Rows from block 5 of the encoder of a small masked image model, named by matrix and row number. Rows with one number within an expert belong to one neuron, the router's apart. Each number is 128 + 24 x the weight over its row's rms, rounded and kept within 0 to 255. All counts start at 0. Numbers have three digits each.
Before each expert's rows are labels from the 100 images, of 14976, where the router gives the expert most weight on average: "colour at peak" is the nearest of a few named colours to the mean colour under the peak. Only what is clearly more common there than usual is listed. The data: views of escape-time and Newton fractals. In brackets: how many of the 100.
# router: router (encoder.blocks.5.mlp.router.weight, 4x192, trained with AdamW), inputs 0-95
# up: expert up (encoder.blocks.5.mlp.up, 4x384x192), inputs 0-95
# down: expert down (encoder.blocks.5.mlp.down, 4x192x384, transposed), outputs 0-95

# expert 1
colour at peak: grey (45)
router.1:097174115112145145123103096158163151168149150127141149114120131132140123137159104123150103123129103096120100123127122069110126146123139090146182136112149118085117128126124100100165099099121124095118090111098087096119099152148119127118108158157156177130138169171163145106149107111122122088
up.0:096093127143128107169155135164134119089142120128090169101145148142119173138145143116177121115127137114124098092096133104122148101107118146138155126050167110110134134093124117152103123103121137114151107154112114089151114120127109115132124142130106171136169144139162139081137129154125129088
down.0:123062124112111154087124130129159120174140162101115131117127112142123077116144122125127133121139160158139118119162074104122136121144123093103141139096116118112129101153148146133086147119131112099157135136166122115083129128164102148127173156161113188134099136124143128136157116120104203142
up.1:139118141077094131098118054154138096145144080129122144109147145130119106107113126119086129163130137146097124108133128142119117132137114128117169131135122107137126138109094131104137157123170141167081133158151110077164152133182150140121110107108126115128125111112155122128129149134115160105
down.1:156158085194114116132093147123139135136163098191137129131102115173102168154103121150144138132150106112152119115073150126102149098100124152144123141166104101124131130128090109103120077105103135126107105163143126128136159148139088099126165116124133150098137163178117099149130103111082177162
up.2:135143132149091118138118122095140128118142145127149086097173130165112130140131130101165169148121091138131119117137143108116160135095127100116098137111095133149135117108104121173129084144174143129113121165158122108129119121122146130093164153111114133124098175097126160138117162129104154099
down.2:103125102109110123134160146111118170130121146141118113135126136137126142117139162096128101129117129116156095124122158101159131128176077118134119143149123138146094137133169131140149084146133165141132127141152127170143118108107119096124156129124111119114111122090092110158128119145133116095
up.3:128137114144123153108132112162143141167119120112153100124132144112118116101144106118138122093114063129169082132148137167178164125110134137089130155096119111132113163107126115137100138153170088103136115140133097154126094117155070134114098144139109140135093096126089121116072107130130169158
down.3:122129117129174102131119139117143137109123106149115159145132107114122089149122128090141089152141156136163132141150134122136121136092115130102083124131149168103132101120175115127103138083136176143122099110140155116117127090160183172156109134111150095130128148124129138165152113154138080092
up.4:123112141132101078150162133137138152128121136142171134129171120125136112105162125142136124123090122128132090142071080130155116158172100110160158152174140162089103122094134112119112063101128146110121119135110121129153129115180162123135138129147116108136077096118130123105114161123115100103
down.4:120104103137080159102151087154144126113109104106084136151154113100121094085147115149074126176132137106126127079109163137150104127128166085127122087137115133140154105134152132132119111126107105168134157117097136170151170114144125116092129175102131138120158127118120150136115158154109116144
up.5:134117184178093133135079121176123136134148113127170123139138151092101180146098111095159106093131105118150134148160177144115150112170110119114136110112126120104161138145137155153112110074131138156166063120102136097153122156188139093128150131145118156119140140122175146110156121116135135106
down.5:126118116130152073122153143100091078111108129134148137175146134166137122147181122157162119159120103112114111154136092165070130145109125124158138129153123086137106116098118112112150152159130126130116160144135112146143097128102135136091116105120124174088123127161105123142121169094127112152
up.6:126168111130122110081141126141155134127116128110142096137100115140082147087185121106168118113147093122145179141104093118095125122126125172127173120118101108171143131136108117157146117118121128156076151091135171126173110118132098165105125109149104150110107117105132073135114173080126110152
down.6:144121160121127152147135153132154130127158097168117161097096125083103080147144143137115181142129188102150094094124174126119110061107145121125117092190142114129145141146131140122151117101144108125117095174100106135087131141168155161122168129139128061087112159115144151140129114137143140113
up.7:123153088095081131187194147115063143155145116122106148152152142118151105100137132098120121116106197127133123122160123083090127129059097129116095176130114145152097121117115125120110117137097172129135116110129123164166134160124143144147163134143158131120116156137130104119125117129142121111
down.7:103147128091118114120091144133138136121197111108104135127146101119110118131136147104120155134083112136087107128112147153140129126178174114154121080160150103094146147137140152147152160122109119150128081138135121108133109113132084125082161143087124089154111149121093076088193162138125131156
up.8:119095114102093141105112113085102114080098136167131140134130125131128134085158099126083141157136100096155050118127120096135152149156088142096127176140118118119166108144150141168127128165149142085174150084123072153179087136096126119132147143119091090108124147127143112133139162133096093121
down.8:159116132170143164110171138094134125194138097132150123115138157113145134116059176175177171157137103110151130129106105186163145126105126125134143106144146117147094131117128153074136110109136120164114132123152148152096136140128115125152105144144161122161114103109133172139097144125140155134
up.9:116142140131188102143101137091135143145078086120124129097132103099105135129155149141129113140140141121095061110131117129086102113117166132111144125127101105149163122150122134106130153116143134128146087086139115136141117125106146141157128147124172129164144131156102170174147103125132140112
down.9:121104117151079122135114107142116175099121142133111141157138134134104122108164116138124141115106168096147088145129138148166098164096162158094091120099144135117140100114120113105149151124148153146070180155086097134171116077106133109120095140154114125146158122138128103102124097106141116148
up.10:150169171119133106149117123145083115094098086120131139131149120121119114099147100152105151156092109149127125110161117127146139118114110141099122108122159143132137134120105106147127146141174121090117111139110098164124130121103148127132136166112102107078144188092117121117093146172134107121
down.10:115133127104120078097149147116137135163200157134157162119109121136190136142134127121104107127159126098141128079137126134140138132122140104130077124124142125074138087077108114136146147130128141128131098100174122105119139172123126151088162150170170114148153110158141125116106116112123141122
up.11:121175151116132109145133143129121113111132115147124142137126101113097142120133099104121131094112104147084147114124127143118121139085087139121140153111154129118082098140134103106099126113105162099094102101181138175128096132069134137110106133149145177092149149131129152115076128139157162107
down.11:095114147098138140086107155112146128119140162137146111145114091108129089134173142130144150138107116093136125098139122138175129160121150084080153105151112132102097140155125095101130152132112126142138057132125146157072139146177145153143130098100157150151167172138126096124120153083121124111
up.12:167124117160143096103112120143128165166125174137107115125125114081153117130129153152089105117116172130147073138115129134160136157157163089153167101120150139128121109115109097133098144157088100108087094107125102121136094122131107169065144112141162101125142135103123139129098073121125106177
down.12:118142127141143145159120112096103187111128139125154123086117153123135187155139129176109127169130118197115129082151183137157120151096130161118105130180120111126116119140120131095157116122135143114132128158132101179117138091129106187158130151115124134167121125151099125127119133124114197119
up.13:122126105142163179143126130173149164133107134105141136119123141111117151118125107112151128087155082094110129103137117137169107124114126139141143149126174102166154145140103166106149161105152140124124082132088172094091109143111137152136132136148137170120147102139112119103149128168160114067
down.13:122105158088132156140130126117127115128138122106155143121143148164121143135087159108126138133145110125220108142116111149141157142126116102154110146135124115135124130124101123116162131143143130094123129136131122105102117076092149104112111182123140133154172098114182170174127135090110176165
up.14:133133113131127118130109144159102183129181140131140122124124151114115144085129127128127153157104105111128114134081159119118127133080135071125135157129116133165139131108126162143119140132130111138156143107031137173098130118036110128107178136141105140108120168119120133129172153139117126131
down.14:120101114115145145123099101133111146091141112133131169152091103120107132148121133148171145137133140116077067162155119099145148116110173112095100095183073122165111119126122156111130115122117120094080150133098132164113114138118138116117094152124137127121133134111126195127099141150092129102
up.15:137176153154082130152106120134122075136126149108132112180154122123107139119111115144161110129123144182075098131129172130140135110121145146062157120111153134085162131137134121100165114116141120121116123120126105125141138185138148134134089159184125095114062135128140136092100154101147146162
down.15:116112186081136179130170155116147149086122119123125131096113118187147116142137146169133146133170126085140084154107137118163163114147124157164105132107161142147142105124134103146125122134111133098112147127084131097142119140142139095115112092103143125113128106116105145123163111083119142152

# expert 3
colour at peak: orange (40)
router.3:148150135137120091121099135116133140118137188140145134125133080114147146190103152143163123158140140089123102092131144128142177119135131125124116107100164114123171132148184099125166118186113119149110169152154155159090127154133094136137117140113130132116092054105096102120121118132122153147
up.0:122141111121108102100164088116111131112168123096107143070146128167151142141142161150170126113146122111137113135148136115108103140112127137121127132156095157132147105162091123167150163149132129108161127119084111109159053129105139113130127136062118101121134108138102088138150168151091136123
down.0:135118141138140138122160122141053105133078123100148135146117148038068088172140132098103145122132135133143142158154131135136153125111099136135116076131109137110108122155139169116143124155096169118120142126154126144096126144112156149120127117162162089140125154090148125142116141121149114161
up.1:185147132157114129158129120162128161158148124129116138125126103117083114132149154151139165157076129136128132105146158131125146073119125114113181081108115139156089142163146135090146137132099132122129160110112083134116149112140117147172178144104125109120112120112114104155084156133148151149
down.1:080099159115102109108157092114142125075130170124114104136153155142124110112170130135089119132149121142158161163089113131168123182175160152100114160125170104082133129079123131178145135148138081137108128132129131087108147119114135117137128127102139137142131129136123099092174153117122086118
up.2:148124127102130143121106094129097117101076166130106120142105153142161111106158164123106123128083082102160135126121121093128105153145137117118091145130157090162100184150171178102091137099091189116118119113150162124113177156148137160144149098183139114123089101136121130089148143139119134135
down.2:159168130139116146148150131098135107133108112128143133132117071135124092148108110139115137141158121150135151079118103193113107130104108125156162120087133105128125090093130147118156161085104142156121095116123122111190135137090113151110099156110146142103164130130142118133095124129119110113
up.3:113142099144109098141146108093115161139088139123149085149144092069123098131095121154104140132083164172156142131154117087101184112147158172103117127092166112144106126115156165092108111160124143116105129115100126161101170144134152135137122115088121124128125113150135154145111108111169160116
down.3:163118130131100119086151149143105169150141118145116123099091169109166130147148115134129158150116107149158101153090136135129105097124137129130088106114083128110119126120119089102147112070110090177105160142121106125107131064102123130143126131161172102104174126137130165114128130157120106152
up.4:138108160137071129143112118110129108106118147157111124133141099111090157129130140095158121095111105175098143119102156129124148156108119155109156164119139183102118110129107091126088117131084114127127104143133093127136131082136145156167129109124178170144112078130103159114140117114191149131
down.4:170175140109134180115147134128104080140169081125156131098116113116124130134117153145116132126165121132105082124135133131101148113132163106180086065134122140106135119153143078141144141125104128125146153164121108117111169102084123131115136127110179149122168138141127105134114093143126097135
up.5:101120084100144159155105152081089112158137160137168134162128147151129155137103093053127111123169121141091142134144154137110141119098129084098147148189134118162124107123118139118136116153145103119171130107131139129143113139152157150143116130138130097139147138139148111135089156118134068084
down.5:120158132143123087178115066139186140106129092193127091115144103112143126111131137161080176109109149144140123108137109157156138119127138110094135134145107114112168108144094115111137183127140126164138133122071118131119166089104122089109111108117122152145111131101082118138162169122121135127
up.6:152149120110135106106141132135135108095124130132144142125132090161114105115137155098141111139146120095142088158125125115078120150135200144159143168145156152139071106119141143084143120126104138102096132154108119114121118132142152138141149141093144140200120164126096110115086137117151114148
down.6:164143097084105165134146154128107127104131117142102137131120142095150178106096125162119124101151174140114089109167134146145120146158130116135111152101125104124108148155122129096122115086140097155125154134155155084132133114159109134150115137134073134128113128137147092182108110118107089143
up.7:119150124115151103131171146138109179137079164131152075124149091103156117129122111093146110128111163127140170114142104083147127151102104135109117125133138094106085133148147186148117091148171088081114133169134184141107144133102130112118122143112115040135161138113102148105132146148135138150
down.7:128103166078099100140124131149111094109143122113167113109125129109129140125129143138128127088180139070137121113153128124142163149133108106113121116096136130100112123109177075166128143145161144176110173176156125183093115133089096126129138127112137111080114121136123097140091104135122143140
up.8:125109155153130127080100092165116206147146127163132123132084110153128115121078149149136134124115110102109108117125172139138078108140085140132114091120185109164121145158164144137147111125122080171120145147140103141114121133097110129169155136115107136127132141106149144147109121126133124144
down.8:105097120139171080152136141109117164111134114118140131168156122135129112133121135157141149131132091118146145100124053115100171141127111084176114131124175127131055137129118159144125141138104149133115119147148124112125117102104156148142161076083151157122079146154124131113127103135128091109
up.9:111137140092168156196122145140102164120152118138141106153103148126105138126150150108164144084079157144149159115101120134124125101145103197133140113073137145157087141121123133137148105101142126116110113140102174135119117128099134149109142140126129073110142167129124129093122123118154105148
down.9:176127107039102130108138108132149087127120145104083110130146124102137118099074135150137141102150152124155149103152112185131129144114135139136127142116091146119161116138148104142109143146088108135123131174143116117146135119142117130133137118127124165124096131136115135135096136163103137131
up.10:127115154138090108134079151091194136124144141112110141153136124189127174127128126156128125119153109099102094108134134116131123175141114146080102101096104115084141138124105143125098093103140128122133124122124075141096138134083097127114113178155130099127162109182122132111136142148150167139
down.10:128112155131143171130137169136118134149141151140154162146133119123134154155134148143132150147163102131144139104182128159131134140142119139117128105148140132135122173104096106124128124111123145146176127148142120120118118131083095125131115097115150103162091148146100128121095093124100136087
up.11:123121123124145162137111159145125117090089136079119139148189089148144165120148127096141161149123106151107142127119105144123145086078128118100135096098124129117139120135136116146133095111135113127137093130117100126127143163099059128133113144127202134100143148130146143115131160133166142135
down.11:141132111114133116126123123157109114118148101089134107129156142149098146092068144100159150101163133136124112101152100130206167146125073105115106115095150181119149153137136079137149161093127145107083113131113104147116159126097171119144108146147143123116155133073092144137084142183115122127
up.12:139183135092116149101151124135129162131119187158124142103094112100120127154122157123119090121144148176163121137166164109099113133103174134163104125108141169114123103121153176144104170158110132116138103152147116128129141072115160137129208115110108086148073118104125117107066098109131121124
down.12:134098133107169141088116137107105100129106100107166178120174127114113124104092147159117144125147150156093133139129123175169133139134145116138109107164109073163129107088118122135162117093092097098150106138138123145116119129112147113100131117142085096142142194152151123105098131138099080135
up.13:123084139134075093088121112107114135167113130160128128151167179146107156148131095157122148144134125118149146162091103094106114155127089103114097124148109111107169136108135124121164107129119119142088165137122154097167128126157124099132132122115204128143110165108163163156102153169159145144
down.13:112107117166100148148144132151177189135153099134084166141092146189123102110136101153125086138152126084095122180125104098110153111094101154137134101113132157078142146126115110142167128098119130137152109174118150093105153090127140134093146096136115093122130116102102095078117096114148164136
up.14:094141105126121139193077129138131142120145135125133150124168092116129122144131096146129132131131141100091112157139183161100129149076135086151095101159117108146139109136119139151165135105149124110090108113114114130113137142126111113120153161132145115119142134107144120120091160128146190156
down.14:143087102107115122142163109112082139164187113173115110067116105114129131095129124165144138121118143178113104097104151137140142125113116149118113138111150119116154114120134138134130121146104132127141123133139149118184091120147148123162155102132142185098120144121118123133165133190157136144
up.15:106113170086110115138136081135103100115089109151128131124114162104105129131119133117127146094118098102116155118127108112128167145141171118103116143130117116164158148131119165124146096139114139137131115113120140142117153133066150140117165171101137110139154145066112075114151122104129135119
down.15:109108135137113122132099136123171115109113119093142129113123115145117122155130161112122129170157101129127088128127147108068089100084137150160153144134134091126079112127136088152108140105133127146137135091144156127125128094150153148109176099140141129165139121178115115147110133145104159125

# expert 0
colour at peak: blue (31)
router.0:169090115132088123149172144142111087107144092148125102131119093118100100116094100127143113129131146172108144183125144176127105129133097164167117154095109116148112138156117167122139158112175129113131112113156118158144132094119148159111130076104124113134108139137120155100119128158127136082
up.0:113122137085103136161119089134110137102120143138119146155126142154100139128119096131087123092173146147073166131117133084124118145130112178162126120128139105127099162114061141124135100137111101107152109130140078118140134112125107130132138117143116119112139108190112131138157113081144146148
down.0:126121118134161097127162093155127140124173111117111113157125124094164114161123103114105143140123167097131132130134151160175142160160146120127149085081149162099172109148116085145078127096104095139144103098115102116120114094130082123101139122090132098144107133113122132161135163139157133085
up.1:172125096140109144132110147112124085157175130134135133116165071099136181163168092116115127081119124157124120096197114120123136097174123115142175113119174132182157137157154126125125113144122111117117141142125135111129159125124113166121120159136153173117122195097110087119123124121115106129
down.1:096121095097137123116161159126135154107125155084149128133101100111125079131085156155106126149075147134117103104132141103134114135115157156144137113125101157080136133108141154131147102151107134134165112117140143149136114186175109049118122119148135125110120083133122133137102141141121154125
up.2:147115116120152148108091132089146113105134130133071117142132145128114160157123146096163150119114090128115122129149160086097100148112097135129145088116147140125119110108171199123143153140142131142114123134111133101119139144132081132137073099166117149166129176160137108167149138132093103141
down.2:082135147124081081106149141179119124118118137146148160124144146120129102121108128121090177164133130091113105160103117168149148119147129128121069119131120110122151081146131108132111113072093146170118141175135096123147100102092119116094117142158127152121123145074140151093115149131134151156
up.3:150155093143105088142100113124128099126111137138130088137173143121124137121188083089118174124127133170136176159121150131160163140116110140128103109137101066091126082169099138187115122133127125114136118115140132070157082143125154156109133157142154112114122162081148093137095145113101115103
down.3:105099164131163164119131150182110123133139140126116159131096145145122109138156152095113110137098182093204086088147091143142121095078163090123151122092129126130124157076088145086080143119157098094117098131105147155118168119132156113113117129158143135124156087140112099154164123156106142135
up.4:143129136142114211160131143129124152153100103123150119141123118152111127138133122145126110122111128123100106117116109154110109129122216148167180096093084077095136111141136097090117135138105119108135134103115144115135111134109113185142136112127121117167123140170094102115128169112110137120
down.4:131119106078120121108099131138099104077109134114112131105155120130145115133142111150148140130143150152109139129137125111116165122139115143108120132181154187143131151108120119130115124095147138186150126163104099112130157163112148101086118177139135137114082104128128132106151127135151112154
up.5:139143120150108159137122129066164148120162129083126092112120131113130146121137112139136116120132149149097152135121131134098121140140121118130169137145111119129126116145119115115139164155134115114140130081166139142213095168138117094133129149123149157132169136113097125099079126118159093156
down.5:124123107108195118108132114125112113146103126138127094101105108102097138154120146128159150129142119104114145119121148146114151124130120108151112124114138139142162100102125155143130125106145111131151105138103120135080144119167118136105133113126115135119114130138169142095132108127065117157
up.6:122140153146136125095138121132124153106184152101114135134122119142141128125114118159107118124123077170114148142072152136122138186143090143117095139122158146157135102153162114135117121125157095127142160198140061138126150131129134140163119103122147142077160126105170136110102134128134140148
down.6:094136132136149158109125124150112129096128123122106150128171130107128107128124152141157159151140115129139094133156119122109162128109135148163135122142158163140127143141090141148126125121113137189122124172083087125127105152126141097122120145138148141134115140129136124140122086125159162146
up.7:122151089108177098159095163102194105076131108111121162144135124106135127153133130131144096127134111092127148090093155180141084191094162113131129132131108134101085079129141145133153122122133096172113139076130178106121112118146156142145111137129136158129123171118131108114080096077151127104
down.7:157108137153115135131156110168111151133128193172142122105127126081171154174143162139119140132119129148125160096105186138128137160088108090133107134178129104110158079109114091117113119116111094181095103150127169149134120129135191153118159067157127103125154142117100135133116080132157147141
up.8:115110181147119114088125117071151099120091139136118137134117150126158144142151162152152145188124111111092178108146099114112172127091098126144177116125128132160110141139158108133149148114133105118132151066142154129090111117139146118157114133114094161124121145084111142130070131108167137120
down.8:134110117165124157131105118151097112104149155139105110131128141131101151134116083143116124080123091150152071129076160117108104162106112112161127137100132134110132091112149184121158129162084149139133123166128177139109120119128169118091119100153148162089103139117136100123159144163121158111
up.9:145134091090175095123100139123127165158143145152130114110128080101123158130113155117148093141123155133133126164085114118123141109110107111132153143110109128142150085093174127200138120127126126154145129120139133099152110136138144151114144116149169121157122139100148112140109129143116123111
down.9:111147181095107096103128133122086109167173128127125108131151125149166142134119109140157164125149115114128142120153103126138174150127114160108132103147122134127154176139081105080128134121132136166153090123150147149153114111139132084131108088114134136170114102130111169133104139132147105160
up.10:093127100137121107153132184144154121155152090126115094134137173158125163156116139094126103103094167129133102130121115093104118156087153159081139120150124144139110123163179134168112088160128125129149098128126141161133120125147140116158091147153117168137106156069134105117153152158176128129
down.10:087113106134122124096095162128152136129147107114143168114138138115106098104102152152137107152161144094125164111158147162126117112129124127116130088142139117109168114105141087106147119135174118093131105165111140172157129142129099123111170069112131114140135144136135088132151118126129107119
up.11:181156166125128127089146093169114128081123106166128112155101147135113113119117162126111184150145103132172128116130126102105128154101145072152082104133177138146078134160139178134109093080096113119166133120180128126099139152174094107130132131107108144139102168086119146130124121115088142098
down.11:123122136123152180136106126116111127168089140123112156133136105108083094121099166167136122120115162131101118097118167096133138135082141134121141127135105119120124095133116140132113171094146116149192141142062114116110117133149150110138105179112137149139104135158155081105118086100094125158
up.12:154074126140133135154119144140117122109120137084097115158126171110121114140185097093132128099140083099160162135126169070113095135140118142144139116147172127141165118113098116137144157139131160161122155130181153096152115142123122079103145132120111137158110137134159087152111069181152141079
down.12:132121140147093112121138139099149141145105106154147130142133126118130187138182096140137124131111123125143132107149128159071093153109136127119136131148083142137141112144164149078125106138091163120134132148097129091123119139128118139136108122169114136127115123158161124139151143091178146099
up.13:134110182118113100151131117118141127136114088149099113098130135117122137113125117113107137140126099105139125089109146131158127147158092077174105165084127100095155089123142103167135066147145102136162142135127108137145126150110150106142131121161130165152160129087133149140103121132094116110
down.13:098091138115122184112114144146155172121129111095141107111100170132131140158105155113102117127134135140137122137108108168129124113154107148163150130103076128139126136126123119102161133145119115143126118136153118162140104168142111114154114093152118116134162182136131113148128115156143158162
up.14:099126157120179131155127129149158113169146119174114145129115137129096137156111116147134136100046163115132114144112114104165103104138115136115142121168152099159177112125142166175117124084125137145185119105141130104126129114163146108116139137084087125105163077127142139124125147112108119137
down.14:144152140114117109162105111108164138120131088132074106159147102119127141100159128146101153105147114119130116092095066117126090145146160153139151131111109115132066117163080110137129173130135137139164105096149167168171142145165127108096136140110116144175099054145155081129136159118137090129
up.15:126155085130146137174121146131140154110129134115114090120135131135164130121188182140187090155088141180148147130130111151097158137155116165132147141101150134155119120140079149143148110121112103112152117119103116156088162125110104151121142124138126150089154129130101101144149138124118136163
down.15:134121162128098132160144124119086128101131094111132147139139123188123166140108119131164107132118099129116136143094096127171129145146107120156105143126186103108160111132115152122148148165099116161172095111117145157138128104132146135146095107100084099156130152108137103124153104138111141135

# expert 2
colour at peak: black (86)
router.2:108135131113131137148170145128133132129128116096132127101130158109157131101183173099109133121108111168123125104138136172159119096118132139138124083173105158114100152128118138109124134148105103157138157126112143140149146128167156120118133129138120085134118155124171141138132113130143113189
up.0:081126180108110106117131154123141115143122102142144098128117126146140159122112104140126099131168140177103124127169125103140121126117157107130148146101149158106093116091110109083176158092154077127138162138140138136178130121183143134116147137126115127132122169108140089126136117132149116133
down.0:116123093110148136146200090133127150107129135130129152091117083127153090095110170121129152132151122104077094139122165160140138177129142151137148086111140091168112093134105123171132118122118150066117142148097194126139138142082139108091138155115108100133130112088107127161122141157102139122
up.1:155147149123136143093157129131143124137155121181086156143122122122119110112136111152147112119126108110104107127115156101108141116106118117123151131148137084181157108150091106104139092141147080123172146139127125140141168126049100137135151120153153125159150117152131169147122147170111097147
down.1:135113111100115163159074112140106129109118139132121142079130129120099164102129131131110128166137110095157129114128089140185161114137171141120123120149140166118123125113139123130144160112155187145135119119097083154129124122155145103114127117114101123142135158076163133138109149122118103158
up.2:127110116180152102123174112089123120132136105110136145118144147139122094146138111130099128099148127118096157126131104149095155148122163126111085120133164115096104134188122096095120117151148131112099073118160115105135080103122151127147134138107149178100118173133136102125124117094145129147
down.2:090138131107071168105102171128150095140134155103161134157124173146140095116129146109096109141151163148098093143117130143127122101139141136144131136149113157123142108153130122143085126118126152066144154134129154129128113155144109125158116105138140133099129124132157142172118130088129153137
up.3:129118084131136115109108112168123140156150122100100082140122129141095128140180215110127112090141135145098168167126134134116161137143155132119120104159148165140090099147102146177098121139189072191131128168140169127101114113075121087130146152127127128118122120126144137099119118131112126132
down.3:116144183122138115126096146149171165106137122152117137147130117115144151119090142172135152156162148113143175108180110160156121144071142118131128135120075113119177097136163101144125088131139107126119088102135141129144119117106152103157123135134187080143164135104129114141092174140110125084
up.4:167146156136140096134130120181110093169089139157112116136109137116161126151126091142103116099122141102158142132104121110112155092136110107119127131170151156136144114135110109104107100148122136119158155106113154156124142067154140107107164130156098197161107125110104106161100144112119149164
down.4:117113131059156156156143131139134154143102134076147149146153156120172146130161139105089098131161135118137118189090116099117150094128088193154132121145140100170120116122169134113117116116138132095076116158109125112136167128115148123115107153104117161138127129181108138120156090130129127135
up.5:117085162108181088106146147140140148115125136121119106096176118125103119106113131111139124146132133061150158149139133142143149141167091107133157107117146126134128119140101163146123161118092085130166131160151129111174171150123114141129108155078115123154096091162089134158128095131115161088
down.5:151125138086121099103121130115133128146155160168129131118064116156138135130080136125132104160126113148129100129120075113134120127120154100128151125126106130133177101136119106104173104125105085130114106148104154106098108171129122142129135137104122121203113122121179091143133157121121091107
up.6:097157156146147122115131151118137158085106100168130137114103123099142137109126090120160123126117118137112104107154133123115118096141138117095092110158110109101128134110158125143123152151175101138171140134128202122142165118120104150140121116159142095152121106141120107113106153103126096121
down.6:155120168107118158156162109129119110116099147132117116103109116117150182159108113143109107128115158104176131090121133141118150145139161096150166082075086160113137114152112147121102115137099144097095142146075103147146142140085150137126107162088105124100141116125122116132131142105114178161
up.7:095154107159125152148107107179166098136093066145133133113137173125152104137118111119119108168160113131098106097086114114140082096098151116140133140152115118130156111127144132127138110199147124114136122150141143135114109133105143102119172086136158100126107148148154113133119121169155119150
down.7:131102139107117149159159131102161074103083102110177154125147103093122139093152147160162092144149090136068129138156120110152110133131116092121120130154131091130065163132139164143132134141134108172082134101152124155123159145189115133131075158148135151121133093167122143158074117147100115090
up.8:089100146165105121130099119139106112130108100120118139129097151145146163128147123161154175156136143139129155125130149130154145100118120129125128124162124120090125118102102141134142139192190120141165111128107148101089104117127140113132193130102109131133091113084153118100138143112162127120
down.8:114102130133119120105137140122163137116122136128136113097132098131123134117103102127123103160101159109137103116168108080079162129101119122132165082117118108169115100119157126124083179123082140131137139097115138141136144125157147131169114122143138121158140099132100106180137131108163123145
up.9:112160108174091087139116126148170120131198128140147142151131107151121112150141155164107129111173129093076154159152144159161126100087094118124156143107115148109099124162068120103141130123111105129122123112127131143131118109115123126126133139127091103123118108107129170168150141116178101125
down.9:159128097137109178088099115128159145130143149155145124166088118101151105137093095159139126131089116135151159178163137145148184111120113121101157119112108121134101106127134139143128119122128130111140158124115174165137093119132142099129081168156115134153111132134126132161142063137175130120
up.10:144146132097107098137102116128174139147131142137168100125128116171123109123102160121117136144133099113142136166136130137117144143120150126117115099167183088118131130106108183117158122093088155180139125115158144131141118129135170150136141173129130135136076128115104122142120159083090152152
down.10:121082128124119143145164133155143156130113186118130112110095117145137127146118103183160139094150113136160139142105103130118131119139185146122120127140120123122135104093137101176142146154137125147096088120113080106113129146117081144119135145132152103166146106132119102124146125116081118131
up.11:097147132154104187126139112118102139117128138141177113158114160143155109130135123148113112173138128160141124151159121112097097115092113151127123139116130077112161142140075167136093129175172135138135121133120112132116114096110126126157153137082133121097103101114138111162194106117157157129
down.11:137137105129126118141107142092095133168150130142110116130112098089137169109114139118149150113147136127090124167131163161140137130122118079118136108110101137170161103159107107110136172114113125134130163108094140199100105073130158134055104124138125123151150118147105124091114125154123158116
up.12:137119088139082146143153077135160183148177144153068147142133105158091174090140124110157132115104143110129143102143138099119084141150118112126129116112110114118128148127132126106129127107143124175152131122126106132124114089113112125141154145159117130099122074130137064104112131127103127153
down.12:132141137208129101104114096119097119156146132140137130133137131134132127088139106123148112116132097155114119128148109112152137129110116111112156108123134114125125125140132132169129111121118115115155123155091115136105100172179122151125097100100131121128141147102141136144120113199137148124
up.13:113135136124173152165163142159101164103152166151100105113121140114114135154145096138162104080105147103109189128103128115126084139127113151114126085128161102102114155147143105123114102088187108103147098106157158149154114116068161132079140118071140166125117103141129149114141153115130150107
down.13:161177124134114135115114177110098120120151147089129148076155137117133130113098147180114142168143147175097150127082098169067153115088132147104125185125135130134129123151140089137157117140152168149127122153102139145108132127162149125096102129168133139108147128130156131133112088160116088154
up.14:143139129162129146079129183116129167115099095110151156125116143108128123121107120123104144127118149138136125162114101134094119127097128096114167125100123121156149169128070159126130116126114085127145153168142115149094127137104118135129150132130134137163112160150134094126086174126128100190
down.14:113148136112124114169156132093107094143103130069106136144120145122123115111146169139117119122161151112134138146120153092179108113122116177151102109163114146168119128090096165115128150180145177096112184124128091120162119126128140124117130134109106114122097114140108150130145126142087158128
up.15:141118126130144126156093180115152091120159132082106128138145119116124114126206079096176106101123128101100145121162147171141133132138122167063098142129111146130101146115116138122082136152139096132127141105121176172184131139115112097141126096137115103124157149089146103152148106195143116183
down.15:140119104121118119096150106146122120161112098125164105058178160119147193169068146144116133142131149164104103120119118149120127113133132076180098122100124119127113106134126106110177115115129115120130136137152115101147183133125138136112100124139123158152148189129124170112111140139099140104